config = dict(
    horizontal_flip=True,
    steps=25000,
    final_lr_fraction=0,
)
Rows from block 5 of a small image classifier, named by matrix and row number. Rows with one number belong to one neuron. Each number is 128 + 24 x the weight over its row's rms, rounded and kept within 0 to 255. All counts start at 0. Numbers have three digits each.
After each neuron's rows are labels from the 100 images, of 14848, where the neuron reaches its highest value: "responds to" is what is common among them. Only what is clearly more common there than usual is listed. The data: rendered landscapes of hills, water and sky.
# fc1: MLP up (model.blocks.5.mlp.fc1.weight, 1024x256), inputs 0-51
# fc2: MLP down (model.blocks.5.mlp.fc2.weight, 256x1024, transposed), outputs 0-51

fc1.597:114131080121139088122141156138134084140126132080157124104155130133145114112115137130117178142138156167148127161173128125150116102168077145143099103179118116
fc2.597:142110164135088151143135093168143146117117139142121158168140122160086137135151138143161100136137129114124140125091152101127100146133145109110160164098089163
responds to: clouds; night

fc1.454:107097120192139155156154111145125122124110094133089134082110170145135090129138109085133169141150129138119144134165127096173138107108126137145128088161170100
fc2.454:114170113071108089093132142127146127137157167126153138159155110137084123135150115177142102116110139125119153127123157122101142135147117151107094176124111146
responds to: water; noon

fc1.33:134104104119171092121143134134133083142107132093136133107159147099135110104149152122113187139114140151113120154157115083127123097134097148139093107168124103
fc2.33:127136150130091151125135131140135139135110132156125148137153118187116121108149145136159091127143151110133157112095155130131101135153153128141175150109099172
responds to: clouds; night

fc1.502:150157126125114169108117096142127138179143154123151133111077139140163109137120089068120141119168112156138142150121121126170139129134132137146105146119103101
fc2.502:179138131128128092145134125135172140077140127139114195143123132107087111121138137198152126139117125109108121120123140114112125123128122137116106109146157139
responds to: purple alien crags

fc1.673:145136089120149078142121113144125164127119125108168085148112143152091141083145155104125175106150156137139096144184125118146119081164102146156132094128082117
fc2.673:140113173126151138123125103141116077118101125100094161098128141121126138118130115160139147112132103167127126123100149126156134148145134131126164181119142147
responds to: sunset; red mesas

fc1.412:090095143177120129143130144097123108163140098109099128092122110134145137162134085147105176135160133139151167149056136126106148128127134093146113165141160118
fc2.412:162153138070061096107141119153121131115134147138128101151143123138090099108125119095146073109081125088116151132134120133127092121122144151111095103120114116
responds to: sunset

fc1.292:159094112094116174121097104121129124144128149149120132102121140085159110119111108072118085131133094140136077129129120088123121136111136098160132116100111105
fc2.292:143154147151157129150129157142161173136137146133154197150117129143142120154113151166145157168124149135137160141144133141144151145142098162120128142162162149
responds to: water: dry

fc1.580:133151117101092126094108147108125124130120129102130121127145086092144093104111144123130121103176154149157109150135119101113145124156099130140151134115126128
fc2.580:178114168124147119151141120159144141112130097152135163151100133138142139098137124103152108111101126137137125134101129161138092134120166122122105136170160152
responds to: desert dunes

fc1.761:157119127047123135127121111125130103087149121161146115169162135134157132099144151133137081107102100134128043094149118096100121147136133152132121101106095139
fc2.761:088129132186185150133114147103133136140076114123111173089121124124122153144142165142124188140177133125122141124107112124151135115117108131140198132138143124
responds to: snowy peaks

fc1.330:134173112166124137139137048166126144143121138100097126117064148172133144146104118057157121128133119145107141126135133160181124139102138157114101146138116118
fc2.330:149125133111122101104126185121172107124152153133118104154154122098122100133133105185128145128148147099153171120117135085119136110136119154115118127134123133
responds to: water; night

fc1.130:121148102110119135181116083166117129091123083159094094129094156144125091110138133077125111110115142102092100137132133114130169103091131102142110120107129137
fc2.130:116132161144170125101136167098142127137127121098159161125151102109133151154101089162125169145140104136144143117120135110153116158136118140075151144146114147
responds to: red mesas

fc1.730:172144117060104170103110124130135142111134159153131118098130147097164096110126152064121067109136119141147063122173120091128110135129121134149148107089072134
fc2.730:110135136163184117166124134123161160131121120124149200157104130126122142153133134196139179145134129131121118127117131144126171133126106135122120136150174129
responds to: water: dry

fc1.534:100099096096146122150143100137119085112115139120115101059163179142151080119133158087122130113118128161098074117182128073109142099129108131111135070162123124
fc2.534:091156159164120114128122164139164166147105128123158160174120104152115149152140124175154145140147137121166157129085134128148114144135113117121152172120106162
responds to: red mesas

fc1.294:181084105116101160122089096121125114144115135147108139116153130098142127119107115089127098145142102141138081126128111095118130119104135097174143119104104106
fc2.294:149155153137159137150134152141167173130118142135150195141114114142150111136122147156132144178128142129142169149143125143154147155135098169112130133159152147
responds to: water: dry; snowy peaks

fc1.649:103170082130078121164114118119126172128132105133107102117103111197150109156111103122132095133124133145165104115134148156122155140145121118146152111124126155
fc2.649:128108179164151118114124131162124110121141133067130137158103125083103177153121134151157146133160124110147138144123107102157101151099112120078130154131124122
responds to: water

fc1.356:171097144134138132109133096142129140133157159111123140138177127132122159099152168144151134112146127151172099115149123115141098121128136136143122138128153108
fc2.356:132149085125151137123124165105136125127098106144100163083117155135140091126148126142113133126134132092103147127131120111106148132126127150169138073150137130
responds to: noon; terraced slopes

fc1.445:172137115158090150131133133141132193120134112156130116124195108094084139175114152146158138141166158155186093128189119143147111132148086095147127149134132141
fc2.445:152082121110171110075148115123110114105101105088114149119103143145161128063154121121122110114131126099124134134108118132121106128072143152129139087131139130
responds to: night; purple alien crags

fc1.714:155157115112112094144113086138124153136135092141146104076130148148129087094116143093123097113153155116150089108114148107127162132113109096125180071111097166
fc2.714:124112147156205161119126166112127126112117122080094168153092130132176169149115137164151189123121111159161132143134123115140101150116124136111147165164162137
responds to: sunset; red mesas

fc1.104:116111098168156129129136159109133081123120123128137114129181142069119099117115147131108171138112115124102132166161118074124121086126101131141109092175164131
fc2.104:129124150102113142116131098152144154152099116119134190138163128181126134098175146121181097118153175150129141115117137141152086134143150142125139165125108139
responds to: night

fc1.443:119149128104094152177118089143129114150104121162129106089129119113154073140124126097145086128183152141117111124126130135161182136120131108115126109132110116
fc2.443:131154150153187113103136150128156158098122114094117169165123143148128159138125116153136185149096096145139142143123148108136113116125108152114140153144167150
responds to: water: dry; red mesas

fc1.473:080137123121149161133122157097130104154134115109133137128161117124193129159140109166102131122127150163149134132126128128079158113155135104134089162135113125
fc2.473:129145160097071078137135128154129119114104131144120087112122090128073126090115108083136108100132110087105137135104136136153096114106147132098161099116100110
responds to: noon

fc1.52:131134103064115135153114064179124081085125120131142083108130156129137125089167193066138102089129125155098071138124125101123154136123116123132116123125093121
fc2.52:129149156164171134118127187088149158139091121141123179136121120135155132150120104176127170154133105121147143123126139102137121126135120140112150139143145150
responds to: water: dry; red mesas

fc1.216:157086141126142147140147065152124090133134150150109154060151168136134125141134113101144137147134122116122134095116123092149119147090152133129112112156161112
fc2.216:098158112133155135120126182078161168154126132126125131163150146158126102131147132161138141126115133124122166125122122099120150123132101153143128131119126142
responds to: water

fc1.236:114111109146142121110136160119140078122124129112132138118191125066126096149135139157107174158122127138121135157154117094108120102121095106119090137185163144
fc2.236:124130158109078129133141134145122165140107137140136139143132111205139116074159139075160072114117169109130149123096146147137091139138160161131162122100103143
responds to: noon; green hills

fc1.483:111178104105082150164112091163122125116113103132132088102105120116129091132132143091132108111163150129099116152121139144137190127113113104127135129126121135
fc2.483:160115165146171116114140154109155156126140118118139170167121128124166146133116090154141147143103106148165134137122126096138094142125136133086107158156145152
responds to: water: dry; red mesas

fc1.598:180139119093117136109115115149143139108139137164143126086111118161141122091151168105141116109137139145151092139153124127169144158129129156157119121088046119
fc2.598:119138144143194140126126116113147140104121113099118160140122150098141136156126112202120165150117094116109113121127132118120154117124120126119119123136176128
responds to: red mesas

fc1.176:153107144092141140155141085150134069151129114168157134091157148119124120099131133107137125115149128126106131118139116079162149134112140168136125091158120105
fc2.176:108151123138181128079123140081141163124083130106115164118144163161149132122157151181161170128117132158119131127097114117135116112141117131154129146121154142
responds to: water

fc1.506:169110111072130144149128102161131087097148102148131115128148136162142120059145152090131095088129142135149088125163129086142122126135129176158118090123098120
fc2.506:105138126179185144102123122107154152125087124108107201106144153121099145166163123203138184141152111137101140114105116100130131125125107118123146152142138135
responds to: red mesas; overcast

fc1.301:137143175114124120098118084151126146169120128143127139090104138101123156078151145117149139107161156156101138161100125128156150113121119123129116161095129095
fc2.301:159139118112155142134139158112116119082127089129133138100133138121165108136104104138101126130114100109152112124141139123132127142138160119133154077161133143
responds to: purple alien crags

fc1.311:090079111158154107129139161082122096134140120128089134106181152126178087131108163129120164133110143164174074106175133087113105104145107109146134096152183113
fc2.311:099148143124088103127121131180148137138121144139153168155125113128049141136153111139151113118130133083100168126107129121134134166129119123112144150109070142
responds to: noon; purple alien crags

fc1.379:119081131164140133121134137108136102128117156097084135103124136136122136104166166108117191104113125170156117148107124091108112128137119115151078183162152116
fc2.379:136163132067071107092144141164124127132147125154143127140149130145118077114148096135148070135108143062101178110127130137129120124137155159123130078114115136
responds to: sunset

fc1.636:128145120170152145132144084147130137163125144123102134108070153151116165102135119097137169130131125150114170160144127148180114112120131145140074138141134105
fc2.636:161138121086093107100129127155141103101145122125139116136179138101096090128141097177143104128149142106120142114127140102123142125143137130114118118119099133
responds to: water; night

fc1.450:126131122127150098121126064143135147160116159117140125090083157160128154059132131075127129096144157180121132166107135150168129125143108131149103119151125108
fc2.450:137162149120118143116136153166105111084157103114128104131141154126127131160095091174133147121105081114142142123140154106138149138148149129119157127114106135
responds to: snowy peaks

fc1.64:178109135155141146122080104120132107130101115133117099125188153085129129129136157132128170121165129166155078106134109106123120118097108079178122155117152109
fc2.64:179147159116107105107161142162136140129090117117118213133138137147129110095132129124155112138131128085126176142137121137154127143114110173117153097149118159
responds to: water

fc1.553:176087105110107168119091098121125119143118136148113135115151133092148126114104114083124091143139093140139079128128112092119125123107134099171140118101109109
fc2.553:145153152141159135151132151141166171133123144136153197142118121143148111141119149159135149174130146132139165145144129144152149154138099167117132136160156146
responds to: water: dry; snowy peaks

fc1.711:157163115066128146131115097148127118095140118153153081185152150101122125084126159099129080120109103110108080119165127118122118130109123149112135079114113146
fc2.711:094102123181173129136117152103135144145101118123124198106118146133153142142129142160138177130171151152141117124117137109140144133136114128150165162155149127
responds to: snowy peaks; noon

fc1.676:151130112043093137132117119118121118083145098151143106141176130127159089106128147130135064093137144129136053097154129082097133125127117130125160073106093147
fc2.676:084121149200199147145118137122141149148086115106110179131096123129121174149142154136134185134160121135137140135105106130152129129108108128120164154160150121
responds to: red mesas

fc1.542:116148108149108167185131140138125093098113088154103114118138121082100076149131094115120143143119121101071163148153125094111165111080125123125110138173160134
fc2.542:130114160110117109081147121126147154159140132103170168135150127151167133100144135121164088111135168151161136124102114136149090137135150142111107144134120145
responds to: noon; water

fc1.472:092158105129083134155122102147130145134116094106135109086073130150139087137141138088130135128162175168135104142114148170145177142142097107142145137155138121
fc2.472:152135161121124103115139151141133133106175152142116125183119118110118142142114070138147114136083094110143156139125138085114104140125139134065093163117108152
responds to: red mesas

fc1.108:084143109195091156140118139115130153145140104140116130135086104114133115176092076117128138144131122127142159147089140160143153138111121079142143143139171143
fc2.108:174114141088116107110140122151145133109185151122157137152134125120118132127128115117142103120099135127126130136139122099111106152116136149085092145129123125
responds to: desert dunes

fc1.559:153116142135100116148126155102134177156135147135121131130185099108106126150130135176147129128156148168210111106153124132122106131148098071146125156126174156
fc2.559:134130119131100106094146150165086114118120115111111132125083149151128112091130127080124098117115146073099153143124123137118124147103140160127148069151104139
responds to: sunset; sun or moon in view

fc1.395:116125097114133090116124177091128120150121125110149143143170110128168103106104140136138139102160180173189098141151130098141108118181095134143133094118117094
fc2.395:145123154133149132133129081187134123098118133143104148123100130137066160133145125131126144126118098115087133130112149139126134142130133127142157174140131151
responds to: clouds; night